config.yaml
arch: "convnext"
model: "self-supervised audio encoder (BEST-RQ)"
dataset: "strings of digits, spoken by a formant synthesiser in many voices"
train_examples: 39062
n_mels: 40
hop_length: 160
input: "mfcc"
win_length: 512
codebook_size: 256
mask_prob: 0.08
norm: "layernorm"
activation: "gelu"
mlp_ratio: 4
inner_norm: false
subsampling: 4
layers: 12
width: 192
kernel_size: 7
init: "trunc_normal_002"
residual_init: "none"
optimizer: "adamw"
lr: 0.0013
beta1: 0.9
beta2: 0.98
eps: 1e-10
grad_clip: 3.0
steps: 40000
batch_size: 128
epochs: 131.1
lr_schedule: "step"
warmup_steps: 2000
weight_decay: 0.0
Rows from block 2, named by matrix and row number. Rows with one number belong to one neuron. Each number is 200 + 40 x the weight over its row's rms, rounded and kept within 0 to 999. All counts start at 0. After the name is the row's rms in percent of the matrix's.
# fc1: MLP up (model.blocks.2.mlp.fc1.weight, 768x192), inputs 0-191
# fc2: MLP down (model.blocks.2.mlp.fc2.weight, 192x768, transposed), outputs 0-191
fc1.659,099,179,236,219,172,124,193,186,199,128,241,207,182,263,169,175,222,223,231,222,303,305,205,199,243,185,260,189,204,224,249,338,220,98,270,165,212,236,220,157,238,217,210,180,235,222,188,186,262,209,204,247,201,213,101,227,198,203,170,169,216,163,163,126,193,247,162,177,168,192,245,196,337,186,190,147,173,229,235,200,189,203,230,160,183,181,222,110,165,206,206,153,196,240,149,185,221,200,266,170,243,188,150,205,236,205,223,176,127,234,231,185,172,175,196,236,213,215,110,198,235,208,179,195,178,216,166,226,223,178,178,232,121,211,185,197,158,279,125,227,167,238,218,235,243,224,212,181,140,161,189,240,105,212,206,221,199,226,218,150,216,206,226,193,264,211,176,145,182,226,255,192,185,196,206,189,228,251,221,192,273,183,236,122,207,264,236,219,177,162,192,142,245
fc2.659,099,190,141,180,221,221,161,231,172,197,257,189,225,227,277,183,186,213,227,195,214,162,209,210,203,224,292,260,209,126,201,203,213,234,225,223,277,307,219,201,204,196,231,294,224,152,199,152,203,139,171,201,232,161,215,215,220,142,114,180,197,205,199,176,160,195,228,203,312,172,187,162,327,207,160,182,221,247,215,214,216,187,182,208,166,200,171,355,202,216,180,217,195,181,225,200,204,263,203,226,213,235,212,205,173,170,218,171,217,236,161,223,189,188,205,205,270,188,142,203,209,197,198,213,248,196,262,162,221,218,210,223,44,199,200,207,236,170,234,164,184,228,145,118,241,284,159,177,280,245,176,192,259,219,188,181,243,234,175,163,211,242,140,196,187,194,165,201,226,136,278,275,193,257,136,164,245,178,155,185,190,213,163,199,180,205,173,169,155,227,187,214,233
fc1.660,101,162,233,241,197,195,155,231,196,215,139,245,102,270,130,205,250,197,165,222,171,183,189,192,275,186,270,229,183,216,232,259,173,227,166,266,246,223,95,225,247,165,131,157,172,300,170,254,181,223,174,192,229,153,180,198,205,275,248,197,240,164,145,122,167,173,219,187,264,244,265,226,174,196,195,156,183,218,188,227,106,235,191,195,199,234,213,152,235,151,209,255,212,174,184,188,182,179,144,209,195,196,175,221,183,207,237,181,189,252,244,222,267,167,201,225,161,204,269,141,162,180,206,240,178,219,210,212,202,199,206,204,182,293,202,219,195,216,241,179,129,183,144,275,222,158,213,234,167,237,172,124,189,197,256,219,186,156,170,204,237,221,180,175,175,132,123,261,207,233,164,280,188,222,179,181,249,191,200,171,195,198,156,223,286,248,208,272,264,117,210,174,142
fc2.660,093,219,189,265,223,224,143,225,204,163,202,207,237,196,208,186,171,58,184,201,208,238,193,199,199,231,169,200,219,206,195,137,244,236,172,165,166,198,244,249,196,121,265,237,127,190,209,139,222,201,193,224,165,183,233,204,261,136,169,147,150,185,195,226,218,263,155,185,269,116,185,194,203,176,175,142,128,218,194,224,201,153,230,209,163,265,236,153,127,187,264,195,236,215,265,211,165,262,195,155,217,204,124,127,215,228,279,165,263,138,214,239,160,194,243,224,133,178,206,251,181,210,139,244,208,140,176,204,227,159,222,217,197,203,133,194,183,187,172,175,197,211,213,168,166,280,221,237,246,252,165,210,189,131,186,179,240,162,161,212,161,224,174,246,149,185,252,154,302,256,217,156,267,284,219,288,215,199,191,226,228,237,221,245,224,187,183,196,237,242,191,241,254
fc1.661,093,191,204,223,138,217,219,229,212,186,206,165,263,256,216,158,156,165,220,159,291,225,161,172,230,193,210,193,186,222,191,201,126,166,236,270,206,223,222,139,156,181,204,221,225,200,168,179,226,198,197,244,163,195,232,246,240,164,159,129,237,155,235,237,208,177,245,187,279,236,243,228,163,202,178,129,212,207,214,220,261,139,147,218,202,231,221,138,151,301,121,136,248,243,178,269,208,141,195,184,252,199,157,207,155,159,179,188,232,215,216,206,209,218,221,256,211,189,156,209,156,128,184,156,197,173,212,214,138,190,153,236,279,209,174,227,220,174,214,115,168,188,234,200,239,195,230,237,197,256,173,189,178,152,97,197,102,240,180,167,217,110,244,269,182,158,164,167,163,165,175,198,207,225,271,314,289,137,215,216,208,138,186,226,250,201,235,183,182,204,176,155,159
fc2.661,087,144,158,162,201,199,215,202,155,127,218,207,210,232,248,274,196,172,237,229,215,160,126,273,177,182,238,200,190,256,245,199,197,198,251,132,319,242,169,195,185,202,210,239,205,272,182,173,210,254,132,194,201,169,175,183,206,185,203,147,242,144,203,187,175,219,195,199,286,242,183,151,139,207,161,219,148,199,279,147,229,184,207,235,223,135,198,141,201,301,186,215,221,149,177,155,261,148,204,189,227,189,194,252,260,176,156,209,214,227,133,157,170,158,207,173,190,203,195,259,183,202,112,207,188,122,167,203,184,203,167,131,203,174,288,198,185,184,192,251,221,229,178,144,206,221,187,256,237,244,211,189,149,156,302,141,174,263,190,217,160,210,163,164,194,191,199,195,228,117,214,212,173,166,232,253,152,220,148,205,166,197,151,112,213,112,210,214,226,272,163,156,241
fc1.662,101,190,232,222,226,218,157,215,227,190,161,171,233,159,260,255,205,194,249,223,161,205,206,182,287,134,295,247,155,218,237,184,191,199,166,209,133,237,215,163,205,170,187,175,165,151,209,184,172,215,242,202,254,187,195,202,117,176,137,190,136,214,106,191,205,208,184,183,167,153,184,208,138,213,238,170,217,211,216,174,184,223,111,201,138,160,281,123,196,148,222,244,238,240,117,205,166,204,179,203,224,184,190,172,123,171,326,144,249,210,190,205,205,202,279,222,200,241,174,249,199,199,205,147,206,202,198,202,173,263,179,239,241,181,245,177,182,258,170,117,186,207,223,228,222,76,266,246,182,190,176,147,219,234,201,241,214,187,253,206,135,187,205,130,271,142,173,273,163,240,212,245,235,166,250,204,187,228,188,135,200,178,268,171,210,195,277,177,247,233,227,203,179
fc2.662,097,198,175,209,132,193,131,273,195,255,204,227,229,174,173,209,205,223,227,265,174,146,250,223,219,160,195,233,270,221,231,281,179,261,238,237,226,230,211,157,182,187,214,144,195,146,194,190,230,245,247,188,140,233,173,206,240,188,205,141,208,220,178,172,190,146,203,160,186,227,246,261,267,110,266,265,192,183,192,272,178,232,130,181,138,204,186,162,193,226,218,198,153,106,121,148,208,233,158,186,215,202,209,123,244,173,211,237,222,231,267,179,164,175,205,243,208,204,197,112,264,209,228,199,194,172,172,302,174,165,213,209,166,161,186,280,274,225,158,217,213,128,211,241,156,135,215,171,232,243,219,229,276,278,237,188,232,185,138,143,238,220,193,230,189,155,246,175,135,258,166,243,151,175,180,162,215,184,168,229,214,232,165,280,158,169,255,159,197,200,198,183,171
fc1.663,087,211,213,138,177,209,229,220,182,205,207,155,151,207,174,230,182,255,175,179,242,180,206,148,241,124,196,277,205,171,230,192,162,197,168,165,215,197,176,144,216,215,208,148,178,231,216,210,220,169,179,189,134,145,234,225,236,206,186,136,293,201,163,176,247,263,92,229,237,200,192,240,114,222,252,191,197,232,186,176,241,200,203,240,171,169,140,181,161,168,163,177,183,244,217,191,238,191,246,211,192,205,190,245,238,150,229,140,173,179,245,188,204,214,157,205,223,210,219,205,197,121,220,212,153,208,269,192,145,112,143,193,195,204,200,189,179,235,263,140,228,211,195,239,229,156,223,203,102,262,262,179,290,209,245,153,88,207,164,319,118,274,116,230,168,211,221,234,159,168,277,289,220,163,169,199,223,177,210,182,236,197,231,209,199,214,172,234,154,172,180,128,171
fc2.663,090,231,236,140,175,179,188,151,208,219,184,175,129,198,246,191,90,154,209,202,173,226,218,163,138,169,220,174,208,206,128,234,167,166,257,201,293,215,192,150,152,170,150,118,156,187,227,231,155,246,184,199,166,237,226,230,128,208,211,118,202,177,203,223,153,294,208,140,203,209,261,205,223,195,210,153,191,197,268,194,181,235,142,211,122,191,316,184,189,204,211,281,257,200,229,207,232,283,210,113,179,215,191,200,218,192,205,257,205,168,158,199,130,171,175,163,251,167,180,159,161,226,161,161,130,181,181,240,178,209,213,239,194,225,201,191,168,242,234,234,162,276,169,166,179,243,228,177,266,253,278,241,186,205,225,193,119,247,187,162,129,235,277,164,293,143,182,156,175,211,264,199,199,188,202,188,251,205,121,174,233,217,189,176,202,179,197,193,215,189,215,210,164
fc1.664,093,204,236,186,249,206,197,217,225,182,175,175,303,187,221,239,201,146,274,118,226,176,123,185,193,174,295,151,187,212,200,203,114,173,296,164,193,190,144,197,262,197,220,184,217,237,211,256,244,192,182,193,139,163,237,221,245,168,175,177,179,202,157,160,289,119,187,162,194,307,192,259,185,251,169,199,149,240,241,192,240,154,231,195,203,182,167,251,194,180,250,194,229,221,127,204,177,220,168,193,227,144,250,215,129,210,263,274,161,201,210,189,203,220,220,199,123,192,217,179,252,220,164,154,168,194,177,169,95,239,170,184,277,235,206,194,173,176,238,221,169,283,163,232,142,141,202,209,217,192,160,209,184,164,143,237,218,188,258,211,246,198,214,265,227,225,239,194,154,238,175,212,316,179,240,184,169,222,185,199,220,225,163,218,172,247,216,138,151,131,199,180,159
fc2.664,091,148,287,189,208,187,233,194,214,256,175,258,239,174,230,183,171,240,212,218,235,216,211,127,172,161,207,155,147,167,134,234,179,231,116,213,233,201,269,197,218,68,190,203,197,222,174,204,140,171,224,230,219,134,198,167,177,162,196,233,199,278,211,129,135,221,211,226,204,178,232,159,146,228,200,205,221,209,241,247,173,166,218,140,243,261,230,180,147,210,220,187,175,254,219,205,172,209,207,128,282,130,159,153,200,264,218,152,212,211,212,216,126,197,155,131,146,210,244,219,177,161,183,175,154,200,155,201,250,187,178,114,221,206,264,200,213,226,110,185,196,195,121,216,226,147,211,222,131,219,204,172,194,65,164,231,210,233,179,188,153,216,225,216,116,173,175,238,202,185,189,141,165,256,122,215,231,202,247,156,203,223,245,135,212,192,231,185,236,201,243,246,161
fc1.665,089,131,238,234,160,205,206,202,238,189,177,153,177,209,194,136,237,157,250,172,190,213,194,165,170,211,153,193,221,234,204,232,85,226,224,200,182,191,216,156,266,233,156,221,147,189,255,237,243,182,244,239,194,226,175,195,209,186,195,221,215,158,159,245,201,192,203,172,219,201,288,210,195,168,112,121,160,264,138,187,216,257,182,198,197,147,182,128,193,176,180,219,189,144,159,267,126,153,190,251,249,173,230,119,210,209,248,149,98,206,178,149,131,234,189,188,265,189,123,130,271,202,158,247,227,278,222,238,114,277,217,237,128,239,168,273,180,196,220,209,176,151,202,173,164,142,145,169,216,175,226,204,207,205,214,252,233,239,175,224,237,173,179,193,166,161,196,225,149,290,249,252,275,194,231,201,223,254,182,235,198,236,252,244,207,210,158,187,210,231,205,153,196
fc2.665,090,135,218,142,146,243,256,177,177,177,192,151,193,115,136,174,149,174,296,150,176,189,221,238,244,194,219,166,236,283,241,208,191,170,178,193,170,196,229,187,194,184,193,227,99,243,144,228,138,196,146,268,229,208,199,232,170,183,272,271,201,237,167,222,242,187,216,250,199,239,158,114,226,273,318,114,169,225,218,172,185,219,147,162,206,144,172,153,235,261,226,298,161,161,213,189,143,187,187,169,197,270,156,179,149,180,262,177,208,166,213,158,259,203,258,175,238,225,248,187,160,217,213,184,207,216,199,228,123,207,177,149,130,178,190,262,168,164,211,203,250,203,163,197,202,175,193,198,226,236,208,176,184,250,199,252,201,243,171,185,120,215,246,219,184,208,154,170,120,233,228,183,221,215,202,178,274,241,249,194,245,146,180,196,142,204,201,157,192,220,230,195,253
fc1.666,098,175,175,175,252,214,242,190,181,157,253,201,268,251,200,123,222,206,199,243,180,201,136,216,255,163,224,236,205,186,221,178,231,182,209,238,239,222,140,202,143,168,203,174,230,210,217,211,184,231,263,198,166,153,234,256,190,166,202,202,182,261,179,137,242,192,216,229,199,121,169,276,200,156,138,189,203,209,185,219,229,213,133,220,199,179,233,239,266,201,181,142,231,194,136,251,190,237,150,112,180,178,207,200,201,251,215,222,184,151,166,167,114,208,189,108,177,241,180,178,227,212,212,208,162,180,168,215,209,221,134,231,239,225,248,141,202,180,110,194,143,185,175,217,185,159,204,103,197,178,117,151,168,282,177,167,160,218,135,179,231,168,185,248,203,194,266,262,186,239,241,174,224,199,252,214,152,182,254,190,244,341,234,194,139,243,190,94,133,242,172,253,187
fc2.666,094,211,132,177,189,251,206,179,221,166,264,212,197,138,220,196,164,266,184,137,192,179,134,159,132,194,175,187,181,165,177,238,143,212,187,149,243,253,225,168,239,165,170,218,251,181,95,217,204,177,118,131,211,250,197,138,217,151,236,158,248,249,174,234,199,232,161,218,158,228,181,134,179,208,200,243,249,294,175,180,157,187,164,214,219,235,178,224,148,210,124,232,192,306,232,189,184,183,231,313,217,242,197,168,200,217,150,221,288,235,196,157,154,176,210,229,217,226,178,235,184,207,194,267,155,214,248,284,232,246,160,194,222,188,272,181,213,193,209,189,173,169,195,193,161,185,187,270,162,157,153,196,196,245,194,243,235,153,244,223,250,253,156,128,185,202,164,217,166,201,174,216,163,206,244,264,181,183,166,201,130,335,191,217,241,219,189,125,155,169,194,190,202